{"init": "kaiming_normal", "max_steps": 4800, "weight_decay": 0.1}
Rows from block 5 of the denoiser of a small text-conditioned image flow-matching model, named by matrix and row number. Rows with one number belong to one channel. Each number is 50 + 10 x the weight over its row's rms, rounded and kept within 0 to 99. All counts start at 0.
After each channel's rows are labels from the 100 images, of 14976 (inputs lightly noised), where the channel reaches its highest value: "peak on" is the class under the peak. Only what is clearly more common there than usual is listed. The data: seven-segment displays showing three digits. In brackets: how many of the 100, against the usual share in percent.
# convs0: first 3x3 conv (model.enc.2.1.convs.0.weight, 192x192x3x3, each kernel summed), inputs 128-191
# convs1: second 3x3 conv (model.enc.2.1.convs.1.weight, 192x192x3x3, transposed, each kernel summed), outputs 128-191

convs0.191:55 50 55 48 48 39 34 55 46 52 59 49 63 70 51 46 39 49 51 52 64 49 56 39 50 45 44 47 45 77 41 38 40 49 49 31 37 57 44 46 56 40 55 61 56 49 49 64 54 48 48 55 63 34 43 48 48 36 58 72 45 35 46 38
convs1.191:55 44 50 47 43 56 51 53 47 58 42 52 58 40 61 48 39 58 61 39 62 49 38 57 46 52 63 40 14 55 34 49 41 49 54 47 46 71 58 36 57 51 53 64 47 56 50 49 56 38 49 46 42 65 55 64 48 52 47 39 18 40 48 37
peak on: surround (100 vs 59.3)

convs0.74:39 47 50 52 63 43 51 55 44 43 53 29 44 38 46 28 48 56 51 47 61 51 39 62 53 47 40 38 38 36 48 49 42 64 60 36 46 38 47 33 59 47 45 48 37 46 51 41 16 47 61 53 59 48 47 46 51 41 39 45 62 55 44 52
convs1.74:73 40 40 40 39 61 51 59 37 41 56 61 47 45 62 70 52 50 48 46 44 56 55 62 41 55 64 44 60 62 58 48 53 36 53 39 49 63 57 39 35 48 59 36 53 54 46 52 53 55 53 52 47 47 42 51 59 63 56 28 44 51 75 54
peak on: screen (66 vs 39.1)

convs0.162:35 50 58 44 52 47 42 43 48 53 49 58 45 52 37 44 47 62 51 66 63 58 43 50 48 52 50 37 72 55 63 25 53 43 44 24 53 52 69 48 41 52 63 53 63 64 35 57 14 54 47 58 48 63 55 18 54 56 65 35 61 57 40 61
convs1.162:52 61 58 70 43 53 58 62 51 40 51 54 47 59 36 39 64 55 54 52 36 58 61 55 55 44 42 48 55 46 57 43 57 37 56 65 33 52 47 44 56 49 56 46 47 42 49 50 30 55 57 58 42 48 48 18 45 54 42 31 56 49 49 48
peak on: screen (96 vs 39.1)

convs0.143:42 42 62 46 53 58 37 58 58 43 42 56 46 56 56 59 50 48 56 52 54 52 45 51 34 43 46 48 49 45 42 45 34 59 42 53 43 52 48 59 49 45 46 43 64 45 51 52 45 62 50 49 51 40 71 71 55 47 38 47 58 39 38 70
convs1.143:54 40 43 51 49 60 66 61 29 58 41 43 60 55 59 30 50 61 54 40 43 56 54 67 52 50 35 50 51 47 47 39 45 48 50 42 42 43 66 41 40 42 37 64 57 32 58 65 46 58 51 60 60 55 44 40 60 35 57 48 54 48 63 59
peak on: surround (100 vs 59.3)

convs0.97:49 47 18 55 56 37 61 56 57 32 39 45 47 37 49 43 45 46 41 66 45 54 47 54 42 40 48 55 48 50 24 51 36 40 50 59 50 42 46 34 52 46 47 46 41 38 43 34 54 56 46 65 35 45 48 58 46 36 45 29 58 48 53 72
convs1.97:58 34 66 51 44 49 59 67 60 41 37 49 63 67 56 38 55 59 45 32 30 69 48 55 60 40 41 35 49 38 63 39 45 49 43 41 56 37 59 48 46 37 33 66 53 36 42 60 43 42 40 53 40 46 58 45 49 42 47 36 65 40 51 41
peak on: surround (100 vs 59.3)

convs0.112:53 50 56 37 48 64 45 57 67 53 47 55 52 46 55 34 35 40 54 44 57 45 33 50 46 32 49 57 48 49 47 51 45 56 44 39 48 58 48 55 53 48 29 51 65 58 35 41 50 55 53 34 53 61 51 38 53 57 38 62 47 64 49 51
convs1.112:49 46 42 20 41 40 48 40 37 51 54 43 49 61 57 64 76 42 56 36 48 54 56 39 64 50 49 66 63 49 48 60 38 32 46 33 66 36 40 51 49 45 61 44 53 35 58 53 65 48 56 59 50 62 54 37 69 43 53 52 38 58 58 45
peak on: surround (93 vs 59.3)

convs0.111:48 55 50 76 41 65 61 76 59 49 30 47 55 32 44 53 71 56 40 44 56 51 44 46 56 49 57 41 48 52 41 42 43 37 64 36 45 44 57 57 44 44 31 61 57 54 38 55 49 53 62 61 49 36 46 45 50 46 30 53 51 52 74 51
convs1.111:65 55 75 43 40 42 48 46 55 53 44 56 66 48 52 50 42 46 69 51 43 60 67 48 53 61 52 44 66 44 64 43 37 38 50 65 32 41 66 48 54 44 55 33 51 61 76 40 60 41 48 44 44 58 51 48 56 47 46 37 70 61 58 36
peak on: screen (100 vs 39.1)

convs0.31:60 48 60 50 38 61 51 39 56 44 60 56 28 61 59 64 71 59 48 60 50 49 57 62 35 36 42 43 38 52 16 58 29 60 56 30 40 43 58 66 44 56 49 45 60 53 45 33 53 49 59 45 34 51 41 51 43 51 59 37 48 57 63 50
convs1.31:47 43 40 54 49 48 36 39 30 51 53 57 52 52 55 39 57 74 50 46 43 41 58 70 47 46 35 50 57 34 49 58 75 45 52 43 48 50 50 43 45 44 38 39 47 50 56 45 46 42 52 59 61 56 53 42 41 42 38 52 38 47 40 40
peak on: screen (99 vs 39.1)

convs0.179:49 30 38 64 52 53 62 54 50 38 45 45 37 44 41 38 50 43 50 44 52 47 58 42 63 45 62 37 48 61 23 56 68 45 41 53 52 50 38 55 62 35 37 33 43 44 50 59 42 37 28 45 37 32 50 30 27 33 43 48 28 39 39 45
convs1.179:61 57 39 50 60 49 51 43 55 54 55 47 53 56 60 60 48 57 53 52 70 48 46 43 52 41 55 40 61 60 61 66 69 70 65 54 73 58 40 52 56 70 49 65 49 44 33 47 64 47 55 56 55 50 53 25 62 53 46 46 55 62 54 53
peak on: screen (95 vs 39.1)

convs0.28:48 56 40 62 38 49 42 63 56 44 53 58 49 59 51 55 66 41 40 53 47 43 64 60 51 61 35 74 37 49 51 41 56 40 41 37 30 48 56 51 52 59 52 37 46 66 47 41 56 52 38 64 49 50 45 51 72 51 51 47 48 45 42 51
convs1.28:53 56 59 51 34 50 70 49 37 49 57 37 46 52 54 40 43 45 52 51 34 58 46 57 48 43 45 42 40 45 30 48 48 72 41 69 62 43 54 41 45 39 62 42 57 40 69 59 56 61 59 52 54 62 49 37 30 39 49 50 57 43 50 47
peak on: screen (95 vs 39.1)

convs0.107:48 52 40 60 33 58 59 48 50 34 55 53 49 57 52 69 50 52 55 35 49 51 30 68 49 63 55 56 40 57 53 47 42 38 37 69 54 44 43 53 46 44 39 40 35 33 44 67 35 56 72 57 51 57 48 55 48 52 44 52 50 50 29 45
convs1.107:46 40 64 51 50 35 44 58 60 63 43 60 54 56 62 43 60 40 45 57 32 57 55 54 61 58 38 60 60 43 49 37 50 63 55 35 50 59 56 55 57 54 63 67 65 59 44 38 51 49 60 58 70 50 61 38 67 62 55 69 66 60 68 58
peak on: surround (94 vs 59.3)

convs0.131:42 55 45 44 62 60 50 56 48 52 41 67 51 50 26 43 35 46 66 46 20 43 63 31 44 43 57 51 49 56 47 55 46 43 47 59 53 51 54 49 58 38 51 60 31 55 40 58 51 46 46 55 38 66 46 41 47 55 47 56 35 48 50 53
convs1.131:40 47 51 50 43 51 46 64 65 52 58 49 62 57 44 52 46 51 55 52 67 42 47 47 44 65 52 57 61 50 41 55 43 43 56 41 47 42 56 57 48 38 54 47 54 45 51 42 50 48 49 40 52 41 58 59 58 59 46 63 48 68 55 61
peak on: screen (93 vs 39.1)

convs0.136:40 52 39 52 59 69 53 57 60 46 50 49 50 54 47 45 43 41 39 49 61 45 56 44 38 48 41 54 44 29 44 33 47 54 48 50 37 50 56 54 64 37 59 50 50 56 67 34 58 71 51 40 45 58 45 61 45 55 60 46 37 53 45 51
convs1.136:58 47 71 48 44 40 40 29 42 46 50 47 45 65 52 53 72 45 55 36 46 46 47 54 60 50 51 68 55 61 46 53 37 49 57 34 58 46 59 50 43 50 39 38 44 46 32 54 48 37 54 64 44 30 41 44 48 42 55 63 61 51 54 44
peak on: surround (98 vs 59.3)

convs0.103:32 51 48 54 37 54 17 69 48 41 41 42 37 40 41 38 45 38 37 55 70 43 31 52 61 45 42 48 47 53 37 44 56 45 44 44 41 51 62 37 65 45 58 23 52 59 40 53 38 61 67 54 65 44 40 72 72 49 57 65 49 48 43 39
convs1.103:54 52 53 39 50 44 76 51 35 54 39 60 63 46 62 47 63 59 61 34 19 49 48 69 57 62 49 67 64 37 43 30 39 53 33 45 59 66 65 43 27 37 45 61 50 43 56 47 49 54 52 57 48 59 55 22 65 57 55 45 46 41 58 44
peak on: surround (100 vs 59.3)

convs0.169:35 51 60 60 69 44 45 51 48 57 48 55 45 36 41 51 36 59 59 60 56 45 44 34 46 49 57 40 60 43 65 56 48 57 55 62 60 54 48 61 54 52 41 52 54 59 39 33 39 46 53 43 56 36 42 52 59 40 40 38 42 40 32 42
convs1.169:47 45 60 65 47 59 60 41 52 46 60 64 57 56 32 41 58 44 45 59 51 62 38 44 47 34 43 43 45 65 41 75 69 58 66 81 57 38 42 42 57 64 53 43 46 33 38 49 56 47 32 39 60 53 60 56 46 53 46 46 58 31 54 55
peak on: screen (97 vs 39.1)

convs0.166:62 44 46 53 69 47 49 42 40 45 43 71 57 52 51 47 45 46 53 28 31 49 65 43 56 50 48 59 47 27 68 55 46 48 54 26 47 52 53 50 47 73 69 57 51 59 51 32 45 38 53 48 46 52 51 38 41 51 47 57 64 61 51 38
convs1.166:47 50 59 41 51 50 62 58 48 49 57 46 41 54 59 38 61 50 42 67 51 48 40 65 52 54 57 44 54 60 48 45 52 70 45 61 67 49 54 57 36 48 59 46 57 59 59 51 62 65 58 61 48 56 44 59 40 61 60 51 39 32 50 73
peak on: screen (94 vs 39.1)

convs0.25:58 49 58 56 41 45 51 36 42 58 37 48 51 46 59 48 49 39 43 58 48 51 40 43 58 55 70 28 64 52 46 48 34 34 55 34 54 38 51 53 49 45 40 43 55 41 56 51 39 54 54 43 48 49 40 39 45 57 37 47 65 64 52 65
convs1.25:45 47 51 58 47 50 53 64 41 56 50 69 42 46 37 50 74 53 73 46 33 35 43 43 32 44 48 71 58 36 81 73 50 52 42 60 52 53 58 67 54 64 66 40 51 65 45 57 64 44 48 54 60 62 65 45 51 35 49 35 50 47 46 42
peak on: screen (95 vs 39.1)

convs0.90:51 56 44 42 65 61 85 43 37 55 47 41 52 41 52 64 67 54 49 48 52 41 60 38 42 49 38 52 62 27 52 60 40 58 59 45 49 42 42 57 58 57 48 66 50 47 62 73 36 56 44 67 68 56 61 45 36 51 45 23 44 44 67 45
convs1.90:55 51 41 62 40 32 30 56 58 40 41 43 58 61 35 38 34 60 30 45 39 52 50 63 52 47 50 54 65 53 57 66 60 50 37 57 52 61 42 56 46 48 40 37 46 63 53 54 43 48 60 43 48 47 40 43 45 36 55 46 56 53 34 41
peak on: screen (94 vs 39.1)

convs0.149:52 62 49 43 43 52 43 55 47 53 53 51 52 51 61 57 43 55 60 60 79 56 41 49 63 44 65 48 47 42 18 42 35 45 69 48 50 61 44 41 51 52 58 63 48 45 49 36 39 60 54 50 38 46 44 36 54 54 48 50 72 56 43 42
convs1.149:60 41 31 71 64 35 49 44 39 40 59 59 50 55 33 69 44 52 52 39 53 57 48 53 37 41 45 57 38 49 59 63 62 49 54 65 47 64 47 46 39 50 42 60 63 53 58 44 68 40 44 58 41 47 47 38 35 55 58 68 46 33 70 47
peak on: surround (93 vs 59.3)

convs0.91:58 40 58 64 58 66 52 66 50 52 52 62 54 56 40 58 14 49 53 37 51 54 48 47 62 47 49 36 33 52 43 44 33 56 43 50 32 56 55 59 53 30 50 58 45 40 70 77 42 55 61 48 58 54 45 52 59 36 55 37 58 50 59 45
convs1.91:42 54 31 48 20 53 28 54 44 53 44 39 53 39 29 40 58 61 50 64 50 48 53 74 47 53 53 51 60 61 68 61 65 34 56 60 52 62 70 61 48 51 45 37 52 43 54 59 55 56 51 53 55 63 47 52 57 43 66 18 43 46 59 63
peak on: surround (97 vs 59.3)